Rows from block 3 of a small spectrogram diffusion model, named by matrix and row number. Rows with one number belong to one neuron. Each number is 128 + 32 x the weight over its row's rms, rounded and kept within 0 to 255. All counts start at 0.
Before each neuron's rows are labels from the 100 clips, of 14976 (inputs lightly noised), where the neuron reaches its highest value: "lies over" is the class under the peak. Only what is clearly more common there than usual is listed. The data: tunes sung on syllables by a formant synthesiser.
# fc1: MLP up (model.blocks.3.mlp.fc1.weight, 1536x384), inputs 288-383
# fc2: MLP down (model.blocks.3.mlp.fc2.weight, 384x1536, transposed), outputs 288-383

lies over: silence
fc1.302 [ 88 100 149 100 170 109 129 151 110  50 120 163 183 136 147 100 132  86 104 140 126 146 120  96  54 108  68 124  90 129 145 145  84 159 121 119  95 108 110 162 110 129 124  94 135 112 116 133 106 116 178 129 152 122 122 211 154 145  46 121 117 148  78 158 132  84 160 165 149 151 141  95  93 106 123 173 142 105 120 142  92  94  87 195 105 165 165 133 118 220 104 163 170 130 105 118]
fc2.302 [110 135 138 132 160 151 116 122 142 177 134 107  80 139 169 150 146 176  58 107 126 151 117 150 154 103 160  43 119 106 161 128 114  57 145 141 166 130 104 108 119 164 129 177 144  80 146  86 106 131 107  68 105 150 178  81 138  63 137 152 123 107 156 159 127 158  57 124  89  94 112 162 133 116 104  90  80 155 130 126 139 115  89  72 188  61  98 145 137  70 149 120 123 132  89 143]

lies over: /æ/
fc1.480 [ 89 128 119 114 133 140  90 111  58  71 151 158 146 109 175  57  62 125 182 103 151  86 141 143 118  96 155 120 175 117 122  84 109 132 136 123  74 156 136 182  91 125 116 126  99 182 124 167 183 134 161 111 102 137 173 114  99 152 137 137 161 135 171 163 108  67 114 142 128 161  75 173 145 151 111 145 113  77  95 133 103 109 109 154  95  85 148 104 108 121  90 115 157 130 119  62]
fc2.480 [171 137  80 117 110 135 181 156 191 156  39 121 178 160  98 245 152 175  87 160  98 148 155 100  78 129  97  77 112 149 159 143  64 113  85 124 172 134  78 143 113 134 117 137 125 127 132  92  61 145 152  80 189  94 132 100 135 132  82 129 160  75  98 109 173 157 137 148 134 127 142 113 146  92 102 109 118 238 119 129 153 126 140 107  98 126  82 128 110 177 181 127 101 143  93 167]

lies over: /ʃ/; silence
fc1.605 [122 142  98 148  95 124 155 160 112  89 115 136 162 111 133 175 137 106  96 156 174 109 121 120 110 137 151 138 196 176 106 120 125 106 135 140 150 118 172 108 105 131 135 100  41 140  95  78 162  84 124 106 134 165 156 137 130 163 154 147 146 117 133 104  72 164 152 139  95 112 106 179  99  95 228 138 118 185 122 114 103 109 187  87  81  97 117 126 150 130  92 105  93 145 115 143]
fc2.605 [141 165 114 124 141 143  91 101 109 159 158 202  90 146  88  98 159 117 164 114  83 111 122 213 112 144 137 123 126 105 130 174 149 122 104  70 135 128 137 121 118 121  96 175 157  76 145 111 116 176 121 139 135  86 155 146 175 132 116 128  81 126  79 162 131  82 168 184 118  89 108 128 176 151  92 126 128 128 108 134  60 151 120 169 152 166 153 118 120 193  96 132 141 126 112 174]

lies over: silence
fc1.382 [124 156 177 158 165 104 149  75  96  98 164 144  99 155 146 216 111 106 129  92 129 124  95 150 106  88 111  82 122 130  90  85 116 175 128 188 135 141 136 112 166 150 108 151 135 103 133 140 117  87 113 206 140 106 197 125 174  55 184 152 116 139 170 127  92 166  91  92 149 106 116 111 115  98 168 148 174 139 120 167 170 110  95 140 140 153  70 112 149 140 113 169 198 115 147  93]
fc2.382 [150  86 161 113 146 120 111 150 167 128 111 129 143 121 170 157 102  99 121 180 132  98 107 128  83 149 144 149 136 160 101 112 190 104 149  81 186 140 112 111 125 143 117 161  89 130 137  84 190 137 141  95 135 144 158 124 107 139 178 119 124 118  77 196  96 107 107  55  91 134 108 122 129 149 115 174  68 133 140 125  90 180 120 141 120 120 160  98  75 119 131 100 132 221 147 148]

lies over: /ʃ/
fc1.381 [140 150 134 117 123  86  69  96 122 136 202 111 106 141 129 128  63 123  99 196 174  98 144 150 172 120 103 111 136 146 114 176 205 163 120 116 139 123 117 111 128 155 152 159 131 130  86 182 120 139 108 136  80  81  88 105 106  96 122 149 116  85 161 114 119 220 105 199 140 140 157 118  91 115  89 100 127 153  51 109 139 150 175 182 154 163 149 123 135 123  84 139 168 106 116  91]
fc2.381 [121 125 128 137 159 125 138 165 104 165 113 109 125 117 179 124 100  85 162  81 116 132 170 145  94 155  43  83 141 161 122  95 114  73 109 172 122 161 149 135 140 162  88 110 117 140 144 154 152 191  52 146  88 197 139 113 138  95 138 141  94 133 149  78 124 138 173 104 111 171 144 145 157 108 180  98 127  79 132 121  97 174 104 147 125 107  85 137  95 158 161 124 134 168 113 158]

lies over: silence; /e/
fc1.279 [162  78 103 121  91 136 139 164 112 154  88 144 112 156 160 179 149 157 131 123  51 185 153 172  87 130 103 142 137 123 155 174  85 122 129 107  85 118 140  45  73 182 194  40 159 143 155 153 153  98 141  41 140 109 113 123 145 110 118 127 191 118 119  82 169 131 107 118 101 171 142 119 144 151 113 170 104 122  58 119 107 137 132 135 150 149 110 134 123  93 122 107 100 138 119 143]
fc2.279 [ 96 156 146 164 158 132 125  16 115 118 164 106  86  91  69  71  90 138 162 143 177  83 131  72 141 136 122 116 117 161 118  74 160 133  98 148 137 136 121 127 138 104  77 123  84 106 105  82 116 146  90 184  92 124 140  92  98 159  89  99  73 160 113 117 108 129 129 148  59 158 124 125 172 159 159  66 109 135 149 139 153  90 135 101 133 126 150 160  87  78 155 124 181 163 134  86]

lies over: /ʃ/
fc1.469 [107 154 125 111  63 131 133 184 105 182  65  84 126  96 104 156 116 146 146 155 103 129 120 161  87 165 138 139  96 170  47 126 163  98 154 166  93 146  48  80  93 145 107 158 158 142  52  92 117  82 100 107 145 124 130 111 130 147 147 126 100 110 112 114 137 123 120  91 103 131  70 131 134 172 153  77 141 143 155  48 133 132 140 101 105 168 101 144  98 148  67 117 169  78 158 158]
fc2.469 [ 98 126 153 120 164 121  71 108  69 120 165 123 175 173 134 115 121 110 132 121 181  76  80  86 124 118 124 110 124 120 162 159 114 178 132  97 176 151 168 130 145 167 165 113 131  85  91 118 142 102 100 170 101 116 138 195 103  99 168 116 134  64 125 134 115 156 142 153 126  78 161 168 149  92 170 137 108 216 152 140 130 118  86  87  51  99 109 183 160 154 174 116  81 143 143 140]

lies over: silence
fc1.489 [ 73 138  97 146 128 149 164  98 103 137 108 134 141 106 111 111 105 105 151 140 215  95 138 153 147 171 122 102  55  84 168 124 129 144 129 136 153 141 109 164  80 145  96 117 137 119 120 103 100  98 163 179  90 127 153 127 139 124  61 152 155 162  76 144 140 141 131  97 109 131 133 127 158 114 168 187 105 106 154 128 247 123  74 101 105 114 142 134 120 175  82  69 152 134 118 104]
fc2.489 [152 157 145 163  97 129 117 140 159 123 140 122 141 126  81 140 209 156 100  95 121 194 109 134 142 129 153  96 144 168 118 138 142  80 121 158 125  77 142 132 152  78  95 143 134 136 199 125 187 140  63 143 116  79 129  67 138 146 140  74  84 126 170 111 120 146  88 134 172 171 163 157 100 156  65  76 154 147  82 121 106 149 183 135 159 143 140  73 113  69 163 169 117 143 148 121]

lies over: /ʃ/
fc1.202 [132 148 146 139  57 123  97 142 137 115 190 123 154 116  95 186 145 152 117  72 134 100 161 218 137  80  85 105  92 145  91  87 132 142 146 157  94  82 122 113 147 143 125 148 172  89 161 195  83 108 125 102 155 123 157 100 137 138 152 108 119  75 183 129 180 119 138  95 197 131 188 117 121 102 108 100 154 128 104 141 144 163 143 123 133 120  81  98 169  55 127 156 147 165 150  93]
fc2.202 [139 149 109 121 158 119 137 167 104  95  86 128 153 171 109 123 205 125 143 122 117 112 158 124 110 121 143 118 151 111 117 138 128  67 131 137  33 152 135 131 171 157  87 188 141  47 111 146 177 137 157 119 145 140 117  98 170 120  87 170 108 158 107 149 108 162  93 130 122 122  92 181  92 124 106 159 106  43 102 128  73 121  95  83  89  96 135 144 157 123 163 104 118 116 152  84]

lies over: silence
fc1.514 [106 119 111 134  98 101 120 156 118 121 174 175 174 161  76 146  47  83 144 116 113 131 108 118 133 104 115  79  84 137 153  84 108 101 117 136 115 152  84 113 115 156 128 111 151 166 153 174  98 147 217 127 163 142 137 189 153 144 112 132 176 109  91 131 166 144 135 162 167 113 206 113 105 107 107 157 123  96 196 130 190 134 146  98 176 145 110 113 102 171  95 160 155 153 177 132]
fc2.514 [166 196 157 139 106 126 108 110 140 187 161 117 105 131  40 144 108 149 139 128 163 183 103 138  98 103 151 128  96 119 139 135 117 132 198  77 151 113 178 128 172 125 152 133 113 117 133 100 148 128  93 142 107 147 130 110 131 145 196 146 113  88  95 162  98 161 108 113 138  35 147 168 144 122 138 105 180 167 153 145 126  90 203  88 101 154  97 102  99 162 179 151 128  88  95  59]

lies over: silence
fc1.92 [ 81 191 117 108  86 149 129 138 180  73 198 157 167 164  93 151 132 117  94 127 171 161 163 151  93 177 158 104  48 155 174 110 119  98 102 165 117 101 146 151 125 153 108 114 135  87 139 158  95 148  90 189 137  80 135 100 143 143  37  93 123 128 128 105  70 159 137 199 123 139  89 177 122 145 163 108 116  95 153 143 132  91 161 152 121 154 126 117 145 145 128 126  92 180 133  92]
fc2.92 [ 85  59 176  68 131 114 130 163 138 121 131  48 112  60 155  82 113 169 154 127 148 125 133 124 114  65 115 111 131  99 142 157 127 170 138 124 160 177 164 103 200 115 129 152 153 154  36 160 154  90 159  68  87 127  97 125  80 110 163 131 138 127 156 112 180 124  97 151 142 168 101  75 146 141  79 173  98 176 122 140  81 135 126 115  93 130 131  86  77 105 126 113 138 148 132 137]

lies over: silence
fc1.536 [122 118 123 188 150 105 123 126 168  78 163 151  92 130 174 111 121 182 148  99 109  67  92 119 109  98 150 114 101 159 128  78 121 139 179  90  99 116 116 112 107 167 192 126 145 167 120  68  78 109 118 162  80  91 170 123 138 181  90 179  94 184  95 157  99 141 131  76 139 160 135 145 115 137 136 152 176 151 116 186  73 109 143 208 134 152 120 145 131  78  84  98 117 164  80 158]
fc2.536 [ 84  88 121  98 133 107 129 105 127 103 141  82 117 103 130 108 130  84 135 121 192 104 120 125  70  66 117 128 130 142 117 187 163 142 100 118 121 139 141 121 105  85 137  96 108  72 152 151 153 130 173 172 152 161 108 166 104 142 100  97 132 117  76 137 124  82 113 140  58 125 126 136 102 191 110 136 156 158 156 165 127 103 122 180 123 100 141 154 153 103 180 100  93 132 136  98]

lies over: /ʃ/
fc1.546 [148 134  92 163 150 112 118 154 225 122 188 179 113 129 172 165 110 102 149 117 116 114 184 158 124  84 147 173 103 144  99 105 162 116 159 141 115 148 125 172 137 176 137 131 109 132  88  70 114 156  96 134 117 162 164 124  87 115  83  79 140 111 158 157 145 107 143 109 138 143  78 104  80 154 140  78 225 132 106 156 131 115 156  98 153 159  51 157 149 154 159  84  95 110 148  86]
fc2.546 [170 140 163 169 218 107 129 133 143 148 136  58 171 125 127 107 126 150 141 107  93 122 149 125 111 136  94 118 129 164 120 127 112 146  92 107 169 158 112 165 125 105  94 145 169 130 152 152 173 157 122 126 152 145 150  85 179 109 119 178  78 198 196  86 147 185 111 151 149 109 111 149 156  43  72  95 121 134 182  54 124 174 160 167 175 164 157  47 112 174 187 135  89 134 139 103]

lies over: /ʃ/
fc1.534 [159 173 103 100 182 173 153  99 113  68  86  94 173  95 177 106 162 172 112  70 174  74 151 121  83 143 107 134 121 126 134 143  73  97 158 119 167 141 102  73  94 121 147 139 112  63 120 171 120 188 129 139 178 203 110 149 140 116 133 131 125 133  90  85 147 124 128 111 142 102 180 105 144 120 128 123  83 139 165 117 204 125 147 122 103 141 115 101 163 153 153 125 111 179 152 136]
fc2.534 [ 96  40 138 131 160 108 129 137 118 202 116  93  94 167  82 211 141 129 118 152 103 187 143 161 104 157 181 106  84 132 112  93 170 161  97 118 116  75 163 130 196 112 114 135 125 159 116  99 147 116 136 140 121  65 114 132 157 152  99 163  81 141 163 123 134 110 184 109  76 152  97 156 135 167 136 145 124 113 125 178 124  94 134 116 124 136 166  74 113 126 116 153 144  84 125 111]

lies over: /æ/; /ɑ/
fc1.349 [131  95 117 107 149 158  85 121  84 120 104 156 148 122  94  87 164 167 144 168  97 157 146  72  81 120 168  38 126 132 124 147  92 156 129 123 105 127 139  87 139 152 132 157  86 174  97 132 116  78 174 116 122  95 108 122 186 137 149 142 121 143 132 136 121 119  94 134 124 145  93 104 113 118 107 101  98  99 165  89  96 104 130 193 115 181 105 121  52 156 167 163  80 133 145 160]
fc2.349 [122 110 124 128 107 171 142 122 165 147 124 105 162 138 134 110 123  85 133  87 184 125 128 162 159 120 122 149  72 122 105 141 163 106 158 119 181 142 115 154 173 101 189 169 135 138 154 104 124 156 103 173 128 145 147 115 109 124  47 134 108 154 101 152  93 140 166 156 103 166 118 135  74 106  42 123 180 119 173 119 151 163 104 109 116 109 125 174  92 106 115  92 163 204  99  85]